Weights of a small image classifier.
Data: trained on scattered letters and digits in many colours, 195000 training examples, 9.7 epochs.
Rows from block 3 of a small image classifier, named by matrix and row number. Rows with one number belong to one neuron. Each number is 128 + 32 x the weight over its row's rms, rounded and kept within 0 to 255. All counts start at 0. Numbers have three digits each.
After each neuron's rows are labels from the 100 images, of 14976, where the neuron reaches its highest value: "responds to" is what is common among them. Only what is clearly more common there than usual is listed. The data: scattered letters and digits in many colours.
# fc1: MLP up (model.blocks.3.mlp.fc1.weight, 1280x320), inputs 160-319
# fc2: MLP down (model.blocks.3.mlp.fc2.weight, 320x1280, transposed), outputs 160-319

fc1.553:122089144152120112133142129102146151162115141135175106157140125177129126133083089168109138109195160083110139213099119085162114152130074126099057125139124082113162136125169134152213145132119142116119111094108109059139049149085040123115132072165120119093175170111070158096083169146231184197087160134196149194146121145177090101106140114147102121140115169100153127149153165144148128142121111117129120147108073087118127139091180120129128088166114119127130136100178138147079159126132134
fc2.553:199198108093077126123133179171102141108105121174132123146108062162173112157084139059112194108141099147063132146135130143060077084099105105157098150121101098129118138120151074119101122150127073128127133128140113150113141102087149118183130100085101108167143126102144101110152096129075205090160087119099169128128182135118144168180140076105164128118114188119069126105133105160123082090115157142091098136155133158097105174150105115073123075133149156108108102185124141134136183149170154
responds to: yellow; pink; orange; white

fc1.293:075170096136091167090142136089186115208100150116142110176189153105102162135101104150141150104137133154124147132124084177204061162117166086170130111070191114112126122156120094145119127149136134159156120139162133134141129109147129197116124119148180103091167142085076112100129129158142145124126109132113081113035135120137115111114142124082170132122124100181104131113162122170112113074145131131140129080096150144153184048098056120145177139141109122102151155150162107196191117139137058
fc2.293:153132182146159121154147158106119151141131128184084112146053119140067084156163167129125075148177070117160126150167156135197108099148098030120078133188072152177162212084141112124116151186125148161095080091100112103143158101124129155180134173144042135099136175109139102163147076078118108124183117129108154099163107136117140085086060165087109117085078118080105126103211102125109101108148131200116158133085140119133200159114164084171130068134180140091131119089126120151115193127134130
responds to: black; blue

fc1.751:170117143102181155102093110113157087170129130139144095051134134107095138095179117135128148111114140107125126111107130136144113101120097126142161123122134112123126186171177075128156134164147080088090115123103112086108109148221062144088112137106140165147098102136129113072076129154087146148203122183113154142158169116181233147127152142117124120161129126155087128154130139123130142098118120125133141118107040155104150141125091066158137169112102133092179138213187112222158148107060153
fc2.751:144126117119130132140212144102116137173164106163069134096125184098111118134107129171133150089156114138102088077113070143113127172175070096122091151075159082090143123112131155147132195104161179144101144122112137149128141135102152092117123135087138044150201074094170095075145128094115153142145183128070105082105064145123091135143110135100130101119165086090215105127170121198098150139125176174138086130103126068109116131116139126108094101146130108146135162103070175097151137146140113
responds to: white; pink; orange; yellow

fc1.415:096118177136112100159158118225128096108125112128166191150156089167112123109151137104103166130063143177191209133124171113119121141110142127126161133151144111155129093109098142113153122133125118152155090142145118153039138140163137153129122149120112133125138120119134134140123132103145188077117117157161034122147092160160197186118129112139120101097133154109092200127106114103130158155123102122148121226110217160074124113156104109053118167135115088102145129104102087120077130143128129
fc2.415:158138150124125140112132141164117151084175082150157102124131085148148148082145123114156091198179134129140176093105140121173122176098104149164100121114144132109082126135122087124103137138111173069158119063100223156102190100164097150151165107181084108060184132090148139071119137084180147205123082131124112125100130140137139120162112151110094156157068096121072065118069104067100144094138161114121128085141155109149101180136129123124067156139105112143160085143126121122127152123070093
responds to: black; purple

fc1.271:168174070157148165099096119155118135111090152118133094111196160171130141139146144100107166136136163101093134140106134093075103120147122145131127127135164106125147125213158100094139134101085121135149125100092094131164163078158220085151150156145122099120127158183121108118085134118143184131122128121111156152169148192077130136094198049147086082148098194159118128094088116046110077136137137114156041191113148124138091098130143125115114181113105100164170124167160068146191127090200107
fc2.271:128122113135135132096155090110140125115162155117182112173157100128126129123109097155157118075108129105159144071091065145094104126139171114135148124134134194145103157132135181136173143080194066132140120080146166110065092129136118135110127134145127160106113113164089145156096106078114159100157156092106153127133067077105138141115079239125025119054109097102103136138063082145098192136061120129130106166142157081186172129109164159089139137140161098105151139124168176117146108099114140
responds to: orange

fc1.181:136122148127132100146128143130105139179143161131162077136140173107133149151145167121132132077174096177130060098077072142112094138152147144155071150107051088199107114166172135128144129131155143058107078198093110130088154181119082112107113184079139051155163200168108129154111091157153142144127118158113169128118077127092096184134144113120137136147100127128221084116132123145135134078064164126127147119162095129141131147119124149124164144140093161093080105142130128129113218110117079
fc2.181:164087122128109100146093110072146147134150058077173129116121157117110146120087112095152154127141168107121109152236163148119114108112076075140100112033174128173097200153126196091107171126121113155079134119113172115116101130089104142156138109141152119151124112115170095184180106162110162143195138127105110147137122150139118109136116066116193119169204124159155120116136167140139163184093132117113115169059134145121117151125167120084079175142083121159094150087156150148124095098120088
responds to: blue; purple

fc1.46:124160117082116102082106165136112089124136159158165154115092105164113114097117141129125150141123168080114137133135143140137119103112091135079148116130145116189108165119121166082133139131112107130080134154111120074174169108118097092173090121126098134092125171107124092100104096147089148104178140162110127086137152153095125197120163112112122162144097068153091116193164129140156092142185167114099107131131211143144089130126161100186125153169124135116116137153132157119149133138086118
fc2.46:162152080079193169099140111101072171101134131152147105094107119115176124140157167098147126110122149149124151081102094150141134145126124091179138108099120104087061123142148145082131137057136086135117066145130164111091095123098112094124132056125104109125110133177158100103159150134092131121122102154096110143140124168166123129157131083140100125060152146076156123124120104174138119164139119086201150158119175069102176098098107118164135160050137190144176130065137112202180119143078087
responds to: pink; white

fc1.626:128085091165161125104138100140116130145161115102139113168153101148116127198161090117114147119131070163175083142118162135176146155120149142122132153085077138105137108073111128108070183151134141153099155156101099138101066204108066147138131151151121117148119123110138102138078158149076167146043138120108117149134070221102142129203094109140165134138138121070143159100105078136216141089144055166099173099119146130131137119111139127169142122122188138098115195138090125122147101097116145
fc2.626:130169058123107125107140113133151131136076162129125134096151170131127141078160132162101130101165179168141129113138151145103175198123099140112136123122186093151121144125111136105198162122124127115176166101215137121058121155167180107144103010114087104073097158121093123108075092124135082081103132112120100114111186126146121116104100101091213139117125160129137091108139122173142115124138149113134090120138150188124144166102074175124098137111082165147142098071162102090082141144081135
responds to: white; pink; yellow; orange

fc1.238:115099089181153139167103115135110103099207119091105086078136134140091143168134119127105136127120107091063192127122176168168164110150098110139149152178188177148123132107123160175111076182086151119133193125129132174176141116136122098121109110193122144205063131085154117175097169087130157119152138107119111102144103123141129083104105119109176072092113115121092113163108123104142123123134112108128144117079145144149124110147116150136102163167145133182185138123168166143163140106150135
fc2.238:074116089118097147122137116181112084063179130119075107114119122102095117123162145136124082118137108188117113129125092154109089160133155139086126139055109118101134165036099088190073198163151133159109141093187115163071090141139155103112114131148091174112160095138147194151147142135166052114086154115137179086151094150135074169137158147120091107114146163123106158182165151096100187107125139135151135154154132094139128151159189115115125117137106091127121132183102031081124082094130131
responds to: black

fc1.631:096089098157161108110131140099120089135077136097126158155133087136136108144110134089124107085123137157107141031170117156141153141163079119115097104153128111123169169157144078143110092109074099097087140115115155135125142111102153144160130100088165078179214117155163177113178090097129122114055117161114096112143132105127112115093088138121155166100130116163145120094182115139153083138168127083114130151129127107179119126071142141111132105071120096127115125141158112107130134157127109
fc2.631:138131085094054142073063141169145062077140139166189128110127165103129172134124063123060174076104218093143141153139203152101124075160097076136134158087152094076116116118154190196125120114147134146153117150115147125130171191122088095107190131160104104117126142101138154175157073085088131154174091150119148153099113205140201067132121128110133141094139179149095186239122126118166110113086138133173212159114144094077133091107105122125113157128097141109118153142136146098109099160124126
responds to: black

fc1.284:152139156079141120152125134109082168133162143113171110108136168115135123155080153113154134143064151134162065155134137102180086115145111128106174119143124111133124136107152112105119108126147084068116174114115148127168168132113130112135088151106107086089185127078109138159163138122103107171110096139128103177102156150176134170157110107180107093092125149146121095108172160128131135157093033135173156157154114170119127135134141117202107130174068125105211111148120103100081088120119143
fc2.284:110103134148204128149105093096133135052136207101119152126157114120151128169148089151154120154097095157187141119150191126121169104132073126121109128047155116127138110158087128142132123126143118112146115198139156096135145094120169118097122090156077075127148152155116112136165148125135167087108174106075126147187123109123124101159134134119084133048116179170135102132163079172140112148121199156148133132133109095200125118203126217080109119130166118100124110098137122171095132121098150
responds to: orange

fc1.192:074153178139111149077142114112066162163140166109138100063151098145118186120174160110175182125141113095162081146164151136076091139114148134048145138151122119171174128136118092160141144162161148117124159116169081130121185121144136193151142100060105079146196138107097065122096150114110118126115147112136142140113086134143143140109121113119136114146064108113165076093129148190058107071071121134156105125112175219137144121095124144170191136109171140154152120097208158127159086150115155
fc2.192:100162093158121146168189146073178128076142173095148144160134135127127138102119134095139100151106145144166121108126160136111141150092144173172119122071079100061154153061094137132166108103067090116146173161091153174184065132070125070138139171120117138125091142157185127148056107089132095153171119173050146148037133165088126183107131081123142111103132140151136164176107130117192081161118158108183111107092097099157138125149121106118125179130096106153077148122145122161150124153143113
responds to: black

fc1.164:116124136142172143108124126092056082173103077163130136131066111075120115158114139180106113158167150127149152065097223110094075114104160110128143170110125076188152122069121040077118115169116153085114102159126161088122104172035115195113137178138091117134144116124101112117155129138162123083139170099130131131087133096134114123166114049122133214095121103107169155177115218125112123163128107132133073117085087112069134101096196153122147206108132134097154083116156101087166120101170140
fc2.164:040138163142118068213148142132169162078131161101143108120115083122067129135187098111096129115115122111072162150105094103130125139101094080121097118133133141129104109123159137138120159149134072140140119129106164142166069093148131184119127148119112083073133137165146145157141155124177119130177136054164137160183113180148124128173036133112118103053099097137107141198158073123199126105076192135111126112111108126089152082110078126186071124148108085055161141133140132112081105106172116
responds to: black; brown

fc1.476:217131124142180105129161090146122134188102164120099076099152155154112109174094106156096120147123113117115117174139140145126036100134080146119095121124155182133094152120177138165137167121108089118128106123139151167111117112106074142148175140119120184140173115105120130120128108156070108131197194175143068126092051132113147101060144136170093122121119164104166152108137138159096114091090137076066152184101176131110141143112058144114137130137117126096157099158170104205089132138131076
fc2.476:157128158100164104139153217083118158110132107130151153105152118171137096109174210103181168137120100144127135076145052142129149133133121089153116148119146144064167173142147132111152132140111107109093118167101153097116097149080127120116107162104118133148064131099188099099074101120131127149060144126147168095106090132180140143091095141087096118157143087150153112103132129160096148114176160198144067069139145147116107076076167106133144145085125125099095145188048110158163156141135115
responds to: purple

fc1.617:120172145130089048079096159155102085146101140132108130129129085129111172144110151182129049096114122101125140167065140179129078089190111191102086051171142090113132128111111165122164137097121168102121127201139131122089129136146184102108133072123081107136126141103145087096114142124142149156128137140096081143198081121106110188219103123098101068095141138145113092164183146146160101099119212084117104159136118133130136132125104118154110146117093107099085149101143134151129112130133144
fc2.617:140120124195106140112165118160132159129156135162139146139064115077160129128103098105184104056077105146112142109176106144050177187087150180116187101056119157124150115142183096080139111145112075155106107150138164138151083082192103148169156074103096195173158131102114117165144146142147127077104133213106115159100100200113138131075134129117188105171158125099127117131090117154136135133232121150108169111124154098056139105117161116121147145102093106140136121137095119100101111154183131
responds to: pink

fc1.96:094104023118099114164141140123148140136155155139157050158128146112128131103105148184151187124173219118139176162080116092092144174087167084100116126115141126108141101128067137116043116094097145172103129143159097090095153084117100149122128179111134119130126174125089111122158073091146151042110096092166100132065114135141100177191100116165111175165117095131132115141160126169120116135217134132122124143117083125108138152106121096116142174102106108128072146095154128138154133118142121
fc2.96:103162114129118126154193105171134121077124110160163129136138121160139083100124133103094071172081054130113146125164183126150136073123077116178112121152100127147093210105171120154109099104152139111115113102087131129201066136076082101112087074160089149141144080150115142113144086148146164117136102122051133148133164126073136167140076119100088090118112131070149122118102138065118151117099108092155151133115147134129116171169138132156118105120203149116159136151100171078079143141083122
responds to: purple; black; blue

fc1.581:100092061144110133058167150118091102072139137094112127096163074159154132130133117185143105139076141143158176126088146150093086099101167109117107079105116160128172130150105108138138159120123181169158149138174156114183207088155141138105170115130136099093176088069185137131128108158103061112110206141136125122121141121199102092119109087136135169117131182102093119133096085131085143161111137155127142079087144120105162124153154103060186075117202114089131145168112120139148155097111071
fc2.581:177134128142143109122107047118164100192105124092120069091166115097073113128117134094167139076153134156093114089104155193150049173050149170119136115133137160048091102131200129146138134137174119151163146155109115116083157123152151091087146175153139113135119136130151091126099147107106128113139037103136170116092145100076174108176145080160129116084077126115166166100077148078168131167152093157142036152111153164115163187126166133165138137087087149169137169132166180085139113091178153
responds to: orange; yellow; white

fc1.248:150125116120134145087127151131130131169081141111099119117120086082096123129124186152144169119153112128107157079094130152153156059169175098178157041068131057084176144126141143116103129126112123147122102110134125085138140111140151112134112107146120107151109110124110131147100162163137182096122133178157127144125145096160087159159109085097096105098153089114170173145099108135108128117141183147176128062128138196111106069123132097117139083141106081175111072168125134177142146130113144
fc2.248:185129106119129155145146127146161191138130124124143133172148127126196149100153150153110110093171124098103107139076118189125096087133100173097137142111104106125102087136135104098103114132142172091116129133126122170145130116160108153173160122105160088061116140066128143109155085088091169172140157128152176113091090202125141155116121108051155075127117164117148158152163118127142092116159129141147092124063173114101134148152110136160025132142135125120051148074074140155154124060114080
responds to: yellow; orange

fc1.621:100140085127121103150147153118190122169089122121171079095147116125081101030102129183128169125132059115117153135135084135123113110082111162133126162126141183095155157172182135140073189086155136132142082117152140136119146102122143147170103146102130096148121036124084107115082121144187151155186094145089125105155131064138140153149136075110124102119197142141099082183077059191128088130058167161139141091142089175112112073065136142096190159109169145101112117174136133161102104179158132
fc2.621:131127148187149202143185168125127112147162136103078135155107086134106120131131155132140124117134146103083157144077129100090155127120103114125183120106136134163155074105089139081042062170131183094103129148123131118144144172081042113128150085088131132168145141117121166144123166152133137219088101143194131113121120129126186095209077117116072187141086081092117102158145134077105169099086045094072142153169125068130206157144129138154137124135134099126095154162105144104183172119114155
responds to: pink; white; the character M

fc1.545:075136103173087133145152133138126155068139123153077148112120099110084181161107124090148120148144127100143215116157090099108141121093112101094123112067118135140160148158149097117091137155193210122116170138091139138085088185140133150131195148155165149092125103110106115155168155137130096105142184140129157061115162104193103132148208125153095100092131131125120159112101097133158134145169090176110203140108071139133147062102084210172107134149096150131118081137152143087143128151159129
fc2.545:172058146131146095136064162128163141102142169113150159065120145100115099124148077079152066133122141073099141154122141126095096085095097116238155097096149184105134102103122083084086082121081116138110133166118137149178126097118149146126140131134167116147127158168172080076149176098127091103158120118140139169160129144112183114141101168188141216056121182188141144111176135161130139193108199148117151116118105160130106116118151132141121176145091079099136147182139163141087071070147130
responds to: purple; black; brown

fc1.219:129122118147219144149113136062167146156118177129126149174114168102093116102162146114155130098079130136084142172154127171178160122119070146142109114138154135157098107129170134093124087136092137117107192159118113136139183125115078048100105152146081112166153121133166086139106137116118112131115185112083157109137092078123085084101191146115130124121120162048134163090135177097178130109148160152163146138078134166095134097121106079162167070166107148133133181102142145142171095137140110
fc2.219:135193126153103170157163174203169171103132122147143139133088145113131181140129156134117201113138162104109151106071101077121136096112110101138156172143117090136136191094103115189061197125163142063134078093156110151111182173111126139119102169160117176116118180152134096109132127134121077099143077078165106134124134167148117132117070089124093067177120120121129060118138170130165131123137118142099130099146074162165134145116135157098077128111074142091117100111142084121154128089089150
responds to: pink; white; yellow

fc1.318:107097103081124125121150114155102066143135133151129088102155134111145116132095096101080129132118132080159189124146079169071086121119102145144106131113105090129161127149118168132153079102144097103111148122125105127108106177091093159106108097150108089167141171161218122152111178088092171110135095127125083113160158201136081132144096096225126130136116145134099182086143074097088101146151108145147219142118122172166107148139179155143142184127091124075151106180137141061104122099147098
fc2.318:105130143145066114099076156117125097121110119128124089136159155169164079119143160152098139164171123116138146153125088167179115158161170111090128116112114130119099110131169130075151107130143140139151156144108142131136160143126126128094130087130179187145109224127097135115148152101132096129074116146142166123116153037133137168135121113137174227116156213123166116127123075031176098091143165128078081082103113087148187163134137168116116121088165113092115137129127140109097150108122137
responds to: yellow; white

fc1.432:167134223104165086118123187138101173125136101123131093100134111154187119132142057121144134084065155168125084125132191126165147142193118144175094145059133097085148093150152170101184064107115121158074115129159115177125137097129164120177163103087150140106097115172182123130148163115119115129105107151155136175127144084132148130128144100132130131120111115161077067110117164132124113106207125095142084153142149121171073088113092095099153111128072125177154143087160153102124061151140116
fc2.432:127041108104079108082132097122142086106137141150127115151170146159165174090115171148129091106107083081184136146085054113134104113082142112113146219121117203120066165074088190169130089140118123103125104113133096169157176175115121131152145088159172110048063128137124100198124124115087101077124181097105125085096114154098148058139162125125148110152139142146134170138114107101125129188097162162164147227130148135126133138121182150079120169085134153147103108131128113118165147165155109
responds to: blue

fc1.410:159086094113124128104165122130167087176147173082113128150094158155111147106156172070114116103109174045145117185060145069072126174089116098114155127102208133147053115072137133175170101150073153150139086173087113083167135089148120119192140091144189102147155199149156123170092164126131121103120139113104118135145126132122127094113163109072137122107124098075135142152163115205148144141100145126099114091138090098100148165135126095122123086104110148159138120148155106096110094111151137
fc2.410:137101148134113141160103146096144173107141093106143139119121106103139057157154165084118113184118103129095095090123091131068120127146138139130073098136097132150190184119159120103086163101121130092094108127059142151138072129173124135156141099144117094147145144146100104142123073155087112109110143123143124187118093157113144148116130121134132111128130155101132170070188134136109111184126103100065150215138128090088143152152036169127063037130132153179116097123129162159145162157134168
responds to: purple

fc1.379:064176123108194142117122116123140192133154126172099118089068149101161172121124197171106127137147077110118110162132057110090118166119176175128087163095121160112179149119138133078126075159206180147114125147084138147096094084121083160147158114109140154133103092095130073120106108101134178139158120104087125113163147129142134095140109126161147072130165144067057161136132084087163149078104115163090196192109100137129181102065075126169088128110147139083137069163168136101149152125111151
fc2.379:131135158122089108118129129106195159181192175125158164153111079157098131179157121136180147092086136087162145097114181143120118178129125126158129095133108197154154140112168130193119103091150048150141137122149131122146154151129102121146139199095191093131107151146149115147131187110162109054131171154115122135067132124164128068141098165127123091075119079116170091142181161184128109136138136146127126120125128072129102120094122090144096139147101099205166164141133138149103063084145079
responds to: purple; blue; the character M

fc1.28:098156138131136109091139072112165183114122121179145110150118125137181060143135083143043066176100088085130085098184164105165101184089134136090085121098176137174112140107119100103139154128150091139056155148169094106154105129119152114120176142131107203088080129188096157126154167146138097134149105136106143148126144096122194142133137129145115112138126118111100203119178201135144132168108162114088123154177075090163171161127182116154154104126142124111126180090135130123127136157131108
fc2.28:153090122070115123139156152161084120123151173105132127097164114138100150106129132169142136156200150217184142034129133138124060102150090108199132148150135098086145135170109099127097123121204153108142136143127144121130141140150149121129132188124127066144095140097108113111103123148138110175065144206141111118128114125141084073176190191181131119094128163134157055094108047130131137102158144078131116167119103156146161114158142185147162179151120094103097139097134148165105086147143110
responds to: yellow; the character M

fc1.538:171117148133083123121128095167131087159152131188097103096139079103144143104156108181129050101060085130158175156148131060174131194086088178129172211126114198137113163112128146095098110151193106147093132168117125118141129163077143174137130141125110094112139142105190106132132165155142141176117158154188103094098130123128146114147114161114122076070154145150112065077077172106100161100089134089168142147071144173107160117103157167164157109184122159163173133173097082094109152101115156
fc2.538:158117159120150128145122088144091118197140111120194140180129134090148108169101158144127126167129156139103176089128099132134108124122084081095111108108145143129119124099085133084129151154108105150101076135069161077166161121147121158097156164135057089099190167157150189104065128170151105116152080187099106105099183123088118141114077091130084115142105079134133108146100103128108092147128174151140133123104158156101198206099163193119210116136086068137114150108107078094097132120124034
responds to: yellow; pink; orange; white

fc1.382:222103184141175130116123106152108118163129136156139118143139085131176150115166124147103174113104113114126154158139101160227070157127184064121117138198076091112105144162076142090131119106158130142113095120124105118088116149169191083069144127145160113147087135103091126155127096107079147155164087105080129162144128122145138140096090091104150121176108151152099144139125174095135165073232133074118129110181121062140111117154185108143111114048188126161154081112118134103094111063063111
fc2.382:197085145098123142164137042119162153132125074132128202110162109110162148135111139081148140083135103129105111153152123165139127075092117165110129167156090087149137132136176092098171163190151109105141187121109074092153116095123081177134091138112072092092202122155183155134171156127114140108139117156155124127133123110121205111158141171107132120145120098189069093105084104123122128173131126185136098109112138117149179086169099156117065111148133125115148098153133139097122125121174045
responds to: yellow

fc1.240:155128162088073122100129093114195125121148154118137138035136125124146100146105161104124096126147101117081066188103177066079114088146107058102157085130132097145136169203105099121127177104105038130176142188135138092147122132172089132062142135118163109142117148137159116089158124108127100161082119164107115163110146117179112146142140202114110123107118127111091186161165169143108130158127176139129163181157113132115119159134135105143104100106093121071144153161133127146112154097095129
fc2.240:120039148149148189135155122111075066107104072093158112130162116138128141169153140180121141161107150190080163128133126149110111107134105112142107132109107144061139083177093142120133103113115107101148095123153134128149130128155141108064177092154176116119112139125152114089197091142153102144170145165079168117159111128106155122193166151133102153092107127173107132095157095112193136153119105113161125106080169199136175140159156129184160062095184073145093175129093120147089141139109115
responds to: orange; yellow

fc1.622:205133141077117143117110114149109091127106139174184122131171154061128052176115142109116114164242144120145140045095143108122148155132129134118127120094142138123136078133169128162164124119144116159099120110091130140131125097151085095101063124171097217112147101151131166171139083107143096136163164133115110120147137139121124120103092168101130125101103146172080111113134093143132238165149125082133070142209114171173136080076107114058113080148129073165177099118167166086120100078161090
fc2.622:134125154191148091110104143164135175176084081098157098136109083183154198078181139140103158113089156133161130131158137098043181151125161156110101086116112157095093113095141110186144119125060154095131104095129147162138124188112079121175101077120166135136130148166146097139088117106110142146141092068151180139104142137178127058159114058147154145112149067193135079137103161157098119141136128124137119156115126127106164143107078116126115173179157109112000150079127167142130150113111097
responds to: orange; yellow

fc1.625:113107140153162130188179093135133079129094086134164087105184133153111102135090156065130103162142144172119059084108149139063096068117094094144164115131128139092115143056106104097159100175089125133110120099165141138124097135100128181149113137123155078060160155150122123092104105110114091177115071097105083112098136143093088116174168077144067131081168085186169134142090145135183148122158157129102069133164157103121101117131182141171078187135137173065155111095109155118102138096148043
fc2.625:132188163170129084169115159156163117085089150072117153119062101141114106119107162115089134127148102130157216103151118106141131142142167181152162178106117125167106087126105102142131134047175090098134121191122136167144143134075186135135111115189170113099121159143144102130168143120095139142193124106091110157158115120176154112146100172124129145067126193122187158112101092058113188106126120107145092126078121197106122172126150086129134043138136156169074168146137107071073100093129148
responds to: yellow; white; pink

fc1.152:131125138071175147154198079154155125072125031157058172089112123174142155170118134133158138162129101170177153100112165015091123106128133123181092116157132156161222090113112149147149162060139144108104082188130104158143183157143104169099102103165147156111136126109108166155151146115129150121178150128087052108138119166135115145161095064089119127139127123091169176128130123097129127159175133168100079176079091114105156160133102137113147139116118110131148106137094076156164117101128133
fc2.152:081176059161145155148139131106097121042148100149141110106162149126132115137197131132139133136086158119135149109141087120163131138124138127161101090190147094141116153199104127132116103177133134161165171154090112132176084103174133141113101164059195062091075130153092142105148088141179139114066108167146162144093150108141164122100126099124119178138108111119115152200064189144078147130120110089107138139151128131148124116110155134117067147135117162131050141072082084109108137093213064
responds to: blue; brown; black

fc1.471:128151095134142154159151057198157154108111146125136134132134122156108106111122180180158099147091180156169117118092117116093125158098124144096123099144085130113116134148173161073118104105145126101099108101109152049151146131114081116071099146093161192137101097143102105131174116080119145115113141156110140135094112116151137179149127114155066100124158190132117127115176184144135149085119133128159122145147143075116124177095166183187129177087130134134093162161127128100157168144139103
fc2.471:113193103111121139131157148120152150194123070104148186113162128154108163126115136103125119122099127167173097136178103090077109172101085114146131081125122131147151107175149142099140137106150110121090089120158120110150151156139121163114185092102144152157053172150113112115110113145163187098119146128088163134087098099163144095102178144109213110139189143092135086135125099087175153131182091165155103167112169165176134127091135179125040060161139159142093119131161152107086098104136159
responds to: blue

fc1.150:148071189163146145141148125106149147060078129132115102128117129161120101128139129160120114133166100166144115106094136118123192152087148070103136152057144118128113137083095125132086137113162104077157116105196151119071061085120138162141190093130121100091089087171106188125107143154123128089156107081161169141066184099130049113187158156147160139112124092090176128124105095144116094042122172151167061120162093100153148062140119119077166134192138128097106151111143167165082168145181127
fc2.150:107146068136142119155158128114157091044128088108176224105165182122147154102107123141117144139191184185116085175135099165138113110116140058215140159188106132123095153086137189173106114147118098143124151083118153111190164169099111109126090112127147098148149100112127067087109149149140162153148096078126149098150133115128204135137118095146120172136138185131099162131120117131149094138115113109101098134132174061166129165201133132167152130105099139170063129165116139077143093157090125
responds to: purple

fc1.673:180182114216112121096114100208116169189098136082172105076127136149115117137145123134085094075091158161123139150167103125071132052123120148162200130166127210100097174167131147123151079061132071137139107117128099145170178129130150096106079078095132109118093121171076090109105110120116133157097137134170099174137180148116131120129152119169070062129121096174064128061155095118106082124152133172139131163126139136112132120099096141096101114138163134111147126091119138129142145052087175
fc2.673:043122120141138148065107128096155141129167160149144128154171108116164193173145073149108068097131101124106092117064129137091148170145153115169181093164116105122125076134121149102105148095190107123123132121156189140139068079165108126108176134129158146075140062140053147137082192125112176087128100070104113130099140096137178108131092182130089096131161104141108195124126092134126170113150090139129127134107119093129134121091126145152106110170123181110160135070175116133122166085188170
responds to: orange; yellow; white

fc1.447:141096111107116173190159141076162142148136081155185123144120145194138141198174118092123173155108093145153091163153123148132133114128098077129208195136131096154120123137178099141132145091103182097086138086123110108134131149160132138095154129098184090140134077128090172126061070192076104163188146111149072105154149113112097173122125077154174099134145161151084119192114130173131102140170094100082101113107147164131082131167041108085160081120102137145148132126129103161094095129176104
fc2.447:112126180159156102115168136168153130115151198126175159152177123091102068106140144213044100171109148136079092112193137120165118135134122149152146121058135140111162168064159104129146087143099143102167110133091137083118101151106193126115120103144160138179105183115106099157137128103120143182154116134144122119151111149100144116164121153064132043071174131081166127132120118148072111097103137123117119154110112026089132116145052111167100133140155116141082133119037074112131164125178146
responds to: black; brown

fc1.225:128093135131185160178149157154221110145103041138082093101084159153149161125136136113205113115068101148134117119126088136129121104103160136124133139175154113173140078089109158137131112125114139084165139134120192119140128166130071095172205194152154146137105161092159221094119115137131112127123057115146120126148139188142119077141107100088099184136095157118103134129188149140092167101142132143107096112093139192121158157079154112111154120139067141134147087110069186152140133180162118
fc2.225:097145135141228144121157162096166150150074090191121105141115104133084134112137117113100147101116144133106113143101175091140120098150080129153156114147143144150164178148120150107144143162105147149079140165125077146108104122121098112137103158126108135101123136098146098100140059160147127142177152100154110053112094163129132095169061130159138111129141158101115174112153158157123175161183087142088189171120179150116102145089191169145143124128091081139122099094112102206132140090187084
responds to: blue; brown

fc1.54:091155166157107157129084132118152071195122189144175120175138077116167150214118110158088141114154140142053126146191103169126155144111127124127134127122085146093168175116162144139136106083133108053114153090163185124166142115148150116173129060105142142091142152071133163120048120149130115167139111215139177142134117117154128122170132092150100159109137181076153092113104090114145176125167174127157101131141114128161123146088081094112111120146083152115080100136148198151136140115146110
fc2.54:127121115117139109163150171171072131125074142118112099110135106146141157156100171123115165072172187082151148115130094136118090121158111130137152081119133168163155076097144137110110136109126098172128158154135116140116081143164127066114068111134134118113056119124093116064144165078132157082174109154073198131129143143170131134148098114105162164147107176103129101139158148111112056109159131164153189159144122166119147149131099120127091159167198165146137089108125138088105152156156145
responds to: white; yellow